A small image super-resolution model, trained from scratch: patch size [1, 1], adamw at rate 0.0021.
Rows from expert 21 of block 7, named by matrix and row number. Rows with one number belong to one neuron. Each number is 128 + 24 x the weight over its row's rms, rounded and kept within 0 to 255. All counts start at 0. Numbers have three digits each. After the name is the row's rms in percent of the matrix's.
# gate: expert gate (model.blocks.7.mlp.gate, 32x32x64), inputs 0-63
# up: expert up (model.blocks.7.mlp.up, 32x32x64), inputs 0-63
# down: expert down (model.blocks.7.mlp.down, 32x64x32, transposed), outputs 0-63
gate.0 098:141140126155157110087152128142177169118100123136110095140106100158127143118106105165150148145155120155101115165143128084133105166122145070107156154123151119128119104132156125171119150140094143
up.0 107:142141139157146122059158113143160162109099128119122098133087117147139144113121095145137165139154093135097117148127144070136105165124147100096172136133155129117111102143157117168108130113129144
down.0 110:144156092094148144149115119108140111109166178072102178118112131119115114116117097130180092124146115139160119157110136107110113081140119127140133136104135120137103107114159152130176095110147111
gate.1 100:090100148154164137138168155149084140102153120101118141124083110102138111089118153128140126107136098158123090114152130102150104158144138100113129141119158109165165085126134144163170144122112153
up.1 102:080080151153154133139166173148103148109156097086115161137111117108129084074102168156144124126139117157130100131167150110164126139149138108134141128121120114150143113122125122143143126108095160
down.1 105:130153143135133132111106130136133100161098122106101184111126159126131115101143094086156145140125111136150195099084146147114167145138136103142180143137115104122136108139091121131143097106145082
gate.2 067:150160109128115112143073132081135118145162135109131177156139122153109147158105161078144106115152130131122158101137128157134127100132140144130103162153079125119113154141085113108118118180111144
up.2 069:154141139134099114120070138080109106142139130098070153154151143131103142192149137118158117139147146100101181101124092132105127100120106136087137162109112129129125122109138119094111114137128120
down.2 089:112132137125126140131156149144134121120094148107114133147155146094111114095116120090203112136147100155136167141086100155121188116138152117145145189108153131125114144148153126139112103137161147
gate.3 112:070166132143146131154140106127080153096182139111095141141098127108139150122094137133119145131164124155118113168171146115136114134118110087080131140117138129168155144151156132160139139132097147
up.3 100:064151123150159122131152114114081147088178148109096131124108111123149142124093121133124147140169125150121111165167137118151108118117109090110133131116123107145167147166162126154140139123096173
down.3 114:107141140131139140133115155101115102151163123057054135113153126098121137128140118149160122104147089137164166126118120117131154116158140153111167150125130157151094118099160145155114139112153111
gate.4 100:156136091114135117117088139092118128121061137127079163124119132126140153160109115086142154124135164123120183121118128124143124119132141122060137138132140160150145185151119095130131125144141146
up.4 118:138094134145128153127139161168176121140134112139190122096130119128084053086153146154110099122092107115148110114108120124137136130120141148155119128140124117116093086095102146119125150137137106
down.4 103:171060151135138155171147110103097113139135135125123118109165137132121139149111126170128125125121115149165111131081103138153113102114112089080179134125138133129113119160145165111145148147163104
gate.5 093:133178114125101166170127125082114136108161128148157132125149144128089153118148158107122116130148154129120119114132135163119106098126077135141071138148150163149148183128088115122149138159135146
up.5 111:137113160139173106107161161177141146123129142107142121129110119117147079116097089151153092146118071143154089142132147103166114132139165097145176148116135103128106105106143123127132137120096134
down.5 098:111122149125140143146105117148144147093148113185125088114128136139155155113109141142074134120095170135080089161153107136136147127122123117149071113139096124151165138120125126134134163153135179
gate.6 111:105093097091112138143148109168112098130100122120083111128170128099148151128150113137145085117093111087121099113084126150138161139127146164119157102123106144126122133141129145087139121096179100
up.6 126:115097138124124114078165117185149110109103097114105086125152093135150138101154098157144112127089097122121087120114135133112142173118160125127160107109103093118137097143160160110105116113128109
down.6 104:133164131146127136117117131105126123081151153138083162139146109136138161136173134075109137103142123098069086129111146170162140122162110148142129136152085101126143163111130103149118107148119110
gate.7 118:119162099148108139180117095071086134127147130156139142133115156143107160144108149088124139116182157141117135090126135138127113098139088142149088135116140161146137177138117114129144104158147150
up.7 111:129169101104096112126116095104116127108112145139058122122140129122142165134132117095114195132136141127094149143123111150103147128089122130097127109125099113121162157170191117154116115134133128
down.7 121:118180068112104101117101161172137139157108109114136176151091115169110098143183156103152144142112110160136135133076140129121138119138156130121141136131128144118140142124117101117118105120090112
gate.8 081:108121114148130158165081096104122105145135139088123153125144154129105104145131159115109118125127162124149134115161113171143123127122094140123088117199137144158167167120081099114123138158109142
up.8 070:159130119151142093110153094109121130121195167152157094146114135109102128126136162133130138174167099179118110155132137106117106127131093111116096132114145149167108125145150098136172144105113143
down.8 089:137128121141112129141138115107125185110112119194118121149118105183128135133121171107096132127126141123084148108138139124126105163102119117158103093148080107142185115139112104137147129103111170
gate.9 113:152130153120108126120155156138180144126129158148120099128119103112150099085095126175132118130101054135140128152153155083133119179129146130115130145124125108121088073128135134134120149106113107
up.9 113:185081153150152154120104160131145125157112108163150138112115164129082101130129136133104082122114182122158156094111118119126126125136134131158114155119160141129130100102079100108145162134120132
down.9 097:123173105117134107093122133149128088157126101112145113152139118125125110114156191094130140187116088077151119139105086122124140122126145140141132112138134091102094134135121125115130110092116071
gate.10 081:106120158128136122140154145157164135134054136122152149106133093104144133128143111165168112101134120113138123090127139129097108166112160122170136143105086108096093099104130125124091107097153124
up.10 077:118134124121084151153127118137170111130127122097166132091153128146117144162139116125099117132108137095115115087119099172115140135096106150165085104137103123128129173078110140103096089133143081
down.10 091:116105102098112118111088115154155076132158104097129159123151137107128118136148109108168146105116116130137146085107153153115144114138162138112195118152129118123119115075170141134107112146125083
gate.11 104:088120127153150101116184140153105148087147106101119106145110092110152128098123131162144156144149077144101086184139144104134124122126122090119154132137117132137123084135147145169141121112128158
up.11 105:171131119091111148148083130091148109159107108158153137130149161153094113129131140115121109106093171116130177066112088159125121125128125160164090115136149144121120134121133113093121139144148102
down.11 094:135146139133131129126123106154130122127122133177167108163132140189121140154141154132086164159112146069077098154162128118127102140116117140149123134169096148131166129120074124143146137128106141
gate.12 085:175076166124136116119124166137156119156139114145154131122127121143118054092127133144086103114099125125138181115117139108126131142143157139124132130129168113122108072129098115105149172125138112
up.12 065:119158082170169112110114129108109110107105154108109119111144141137146155126172099095152181144160149111108126125092138127114129082103117159116169136144110122161126133143164109152147085135155134
down.12 088:139112134125139174153096127079107163085147150125135144093144144153153144122105113131121123085152145126119098142180144151143110132135089113125131171139133136166156158110131181168145151137152144
gate.13 098:160111136144131170126133150126166128161138113141180149117117152113115095115097148118104074107144139157154127105156136136148102145149138124182097126154150156122116130102065095124141156157119137
up.13 103:086153100128137131175103135127074108094179165110147134132130155131120148138134153077131123112160140117136123129149120160147121072157079140119113135153132144153132176142122099142144104146145137
down.13 107:125066170142127141100118121078092079115161133120115146096110120129146152113087153154123145080113162086119130105130129157130126140118128164110120146102142176131143145118135146156116151134163141
gate.14 113:135137125146110144184105093074082121141153145161139125119133158119128174177115138078104120144149151127126150100138126124105131105119098143128086128126128152151150179138119120116122130180146132
up.14 094:132102122110078106128114108098108106135068096108111143109166102145136145128145092135145153121115178098078157110096093141128144122095141153105129092115097104109126115154158136144105120145148122
down.14 108:160129131125108109142163142144148125169095143060117109156097152113139118124135117156137116140094090164182124119090117123123133153111144113112104121107166140117076089138178131131119108145131139
gate.15 100:094154117160141099146151088092081151098177127096096149152105129112131147137096144114118128143169114144129112165151117104151118113117132123082121138113155134168168157152147129160159136135106146
up.15 107:091152122152148102130140086100072142083192124092078147138124115101142146129122142132132126139162127156102107154155131120148130119126113112090115156123137136166169154143117120170151136120111141
down.15 094:152134133107123145133096151154121119159155131050076191105170124109120107128116126139156131105129131154128149128114149175128122092154115121133145137143135133159137140079141097145154140137161121
gate.16 098:086123116146132087094142121148118153098164164111089117140114094114163131132143111161160156138106044146142103134130138115150114149135154118099168138115132098136122152123181134134115127131125137
up.16 097:146111136127136173160105147098123114166099086152169151097141168132100111104137135093102094142132186092124142127124100153107144127130098151158091116142130143138140108140077114103134142140132153
down.16 089:131117128136113110116144117147148158132116130158154111153113121186153111114143151150121151132111157069086126129164094138134142164142173134144129118162164097125160140160106106110100172102095144
gate.17 088:144106134136157124117109181172170109136107121132125125130118126111117055098126108147119091121110101120160130115126133108152148140175139121128168116120140102133123063084084139101140140126137137
up.17 077:139126143136146129112124118151155143130167113141152142152115123133110106107095134136093045113143099165143133164163145101154116132114147099151105132121135143150127112081068147101127160117108160
down.17 089:126163136082096117108165162147118129152095123147131134174127135146113113127154136108133110171105095113142173146078146127174122120140105132161118122150111107112091088117117126127103094109092094
gate.18 112:075146116118144117104161110168137145085146121072118088141146089137152139097122113144138166118126077129112110162136146134121125171119124113130154118109097099093113104143159135155094112104128110
up.18 091:122160133135148134146128132077124153125087177182138089111095129092166155129110119115152119128139095155135154148148144081135079133122126106103135157111152151165093136110128115123141153120106154
down.18 102:138093115144135103148139121130113164131087153116127128105123122140118129121111099183128101137126135196157156128170149103108098147083131087109122137081139175120146133162155143119116151124117162
gate.19 126:152163102116076133142109094089109101146136131131111111120154139111114156142137152097107168135113147107110144120107112107080139122122091149078106117164124150110137170137111105111117134192142108
up.19 121:142098146108130125091144135167178119153067120124134117166143144123120094119134081135149105114097124111159159116124119130151138128098148135139150117109119081122074083115152125079114120107139112
down.19 096:115078176158121110128118142114079102174103107085083147132131147128151121113126123173145096124097098128154145093104149173097149172127159149126118137148146120112109113112141123140126142121147135
gate.20 093:099126118150143076097114115139091138116185136083090109169124144134163147140105162116140166153149112132116093150158119103148098119158101110119147141111148137135174134157139121145155113155108124
up.20 092:156117130098106201156084137140172120146096170168119161094155122098104113134132106120132113088109119118140146118120141156118120139117148156108101138135148102094097117096108143092107150121127114
down.20 097:119155124158124105090146105141129188126117135157146094150109157101142161160123162114119123170148159099110143163136060140129126122091114159154100091119130144135164137137097144134117135129145142
gate.21 116:056148127137153105116172097127101138075177128100105112147110101144149148100126132157142156143136080140140101168122124114139113143150125107106122129130128098134134113141159151179130099110111129
up.21 117:076144103150147117115191111137104160094177113093123087132132099146137148099121137156145165147152097155113111182152133114134125148117105124106148110140128120137146124144155151172125104135102137
down.21 098:131108138133096144143116167135116146134129147075098164138150159086100108125131093158166102115116117134161121112123188119128126109129111099110169135115145122132129104139162142115109158156163071
gate.22 117:094156100133123146170103098110068122113182152147151142114123143140115143140110158094143095106157124105115128109110133157145125087145113143149083126112139166168137159130085114118133119154143149
up.22 114:079138107090109121143120093120085085112117138103089109144157133109164155165152135115141170139126133126114133138099115141120155105116112165107161088123111093142124139176163139144115111104151099
down.22 115:142147097102133128149111117156168132154104145091142145139107120135083095157149147128141104185115084159151134144097087120124136132140149085121109101148163106110082118133144124122119102130152084
gate.23 083:109121166130118103134080138140139104155102116119163102165155162144139109149131155114134144096073151110177140147115110137121138100103107134175097098137107131129125132143123107096110087139172096
up.23 103:103142119120118149179091111112062101140140121128137107137170166142148132148147161108137115104108149102147136104098113174133152105126086163130112094145119132135144170160110113103122099124145102
down.23 104:127141109124123145098137179160138111129131138070133141147132137093101113125155113136171146118129113113172168106113106163129161137141132138101155173157157100096114123092192131120111113130141125
gate.24 089:087161102154117133146095106103089132114162102138086161144122135100124142106093157103124114115161132146143124157160150139161127121147105115075157140136154169157159140141105109168155147135120137
up.24 083:202119101108104108110159122150154115139085155090160118071147125129133113153151108158128144137116106107134102112087139122118158154109173139126125109109113133115110132104173133122099125117147093
down.24 095:151120093140133142132140140103120128126075167171159097124122137112148143164081120142135111126122145144107096158132112121108079111073131125090084122115149106147106122165107120081131122150122161
gate.25 106:110097122118126117076124154149129143136097160140099157141105111123170118147127113161174130074121091136142110099125157148165108134155175108157174128082127113143103136124146131137138142091131137
up.25 105:132143111143122113147117106104125128118152107131151088131124151150065145131131172113111111157150177134109148147127094095092153124092096140105087120185121172111153128138108132131126116161159149
down.25 098:121092121133134115093111155113154149099123147102118123115132179125157145102125135166173132115094126077118083145161094130106100138127139112139101121150149140117152143127136130115139201095106158
gate.26 087:218119153132121131120098135086140119162120127160109128146129118097114124129112153076112135157133144148138133123127127102121115156134124130072107139181157146118128114092136114139132157173113156
up.26 094:195114123102081137154117153085128123165100139141084114135120096092130150157111124126120161177137140147127151110123125103098108169122157118074130127156154143122152122128129120105155153143121120
down.26 092:095163108139149145096132107129182106111146106094113112126130124098135103114146139122162150105096137119144162148135117150117182135177144094143169152145119093135115086097146117113149138124133081
gate.27 099:094134120167151085127130102108065147108179149117082124160117154117150136137121125111145133127176128143126118149155125129143105108156099104105163135134139139156161137158107117173162149120132159
up.27 091:173109145086103154134134162147173106155091125117186124087153116116100110151154138150129114121085132097126149096106148138091144130114161142130099132108100131136095111083129147104112136113141119
down.27 100:141135140176127084116153123068132142126099132186182088127135120118167132120110137125114142118133135094146090158133103111124124180119118138129090100097129133127129107130118144095119121162127171
gate.28 101:088173103159150118158123105108059157090172145135110141143121128112138161151091146131144138141165109134110110145143153105140110110145113100132131163115139154165157165136131088142144118133130156
up.28 114:103151104133133120146128104098081148109193159122088145170102146103158155168108148102123145128155148151133118147145134124159113122128086131105122141126145128169149174152144120169151137144113145
down.28 106:090137128112113135121074137139102109123165109069128165093125124138118132134155123122160142090127141121111156096100156122093139079146115112135193138151112148139110148090141120132130115136163095
gate.29 101:164121149149136128108127121124141144152123112143083128160107114098131122142090148114119158161141168140130130175142101102124119152119114118056138133170166133119162101134086099137153163140100157
up.29 098:178126125141146138122110135107147123133131119153111135143097131104116118125101161092083170169147164143113136163149128107139103158124125109066127131163161143151167103109100100164155161134114142
down.29 099:126161124121172129083127163130153126112166115077106176140156134122111075081133109138136141121107079136118137132098102160101159148148136118139141138167129105135142090116174134119126121119135108
gate.30 080:111162160140129121100164113159135124099181151112124095151140103123147124106103121140132126151109056167136084191140134096133136151132138112119166130142107108140091103112125125127130120094128108
up.30 077:078148120101115111153152114125100151102168160106101102134131087101156152134126122133122161140132068141099105159137151123112108115140147112105140109120110131151092135114201145121089114120114133
down.30 089:124098148132155124141135140141141136086177124110099149106141141099154138140144074134140095113165092160151154145139145126163126098109115089120156164121139149117124167164173162110142127161150129
gate.31 103:104185071101105161135088110083107103121140167170120148101148132125127163161121131098116129092153106104134159104118152159121129091133110128099127131114134133157111179133139109113143127126142132
up.31 108:134139093090094118145115086089087100140168147135113133080160132145083168137148150113098116148136144101139131104085116141094144125110117160134110093140098140111130154134103133104117119129168103
down.31 105:133133132119129133159154188157113137117114174116136156128161092070131095108156052119160131152124119143162138127079148080120135130137121132110155129118121098135113109148141118131125103134141118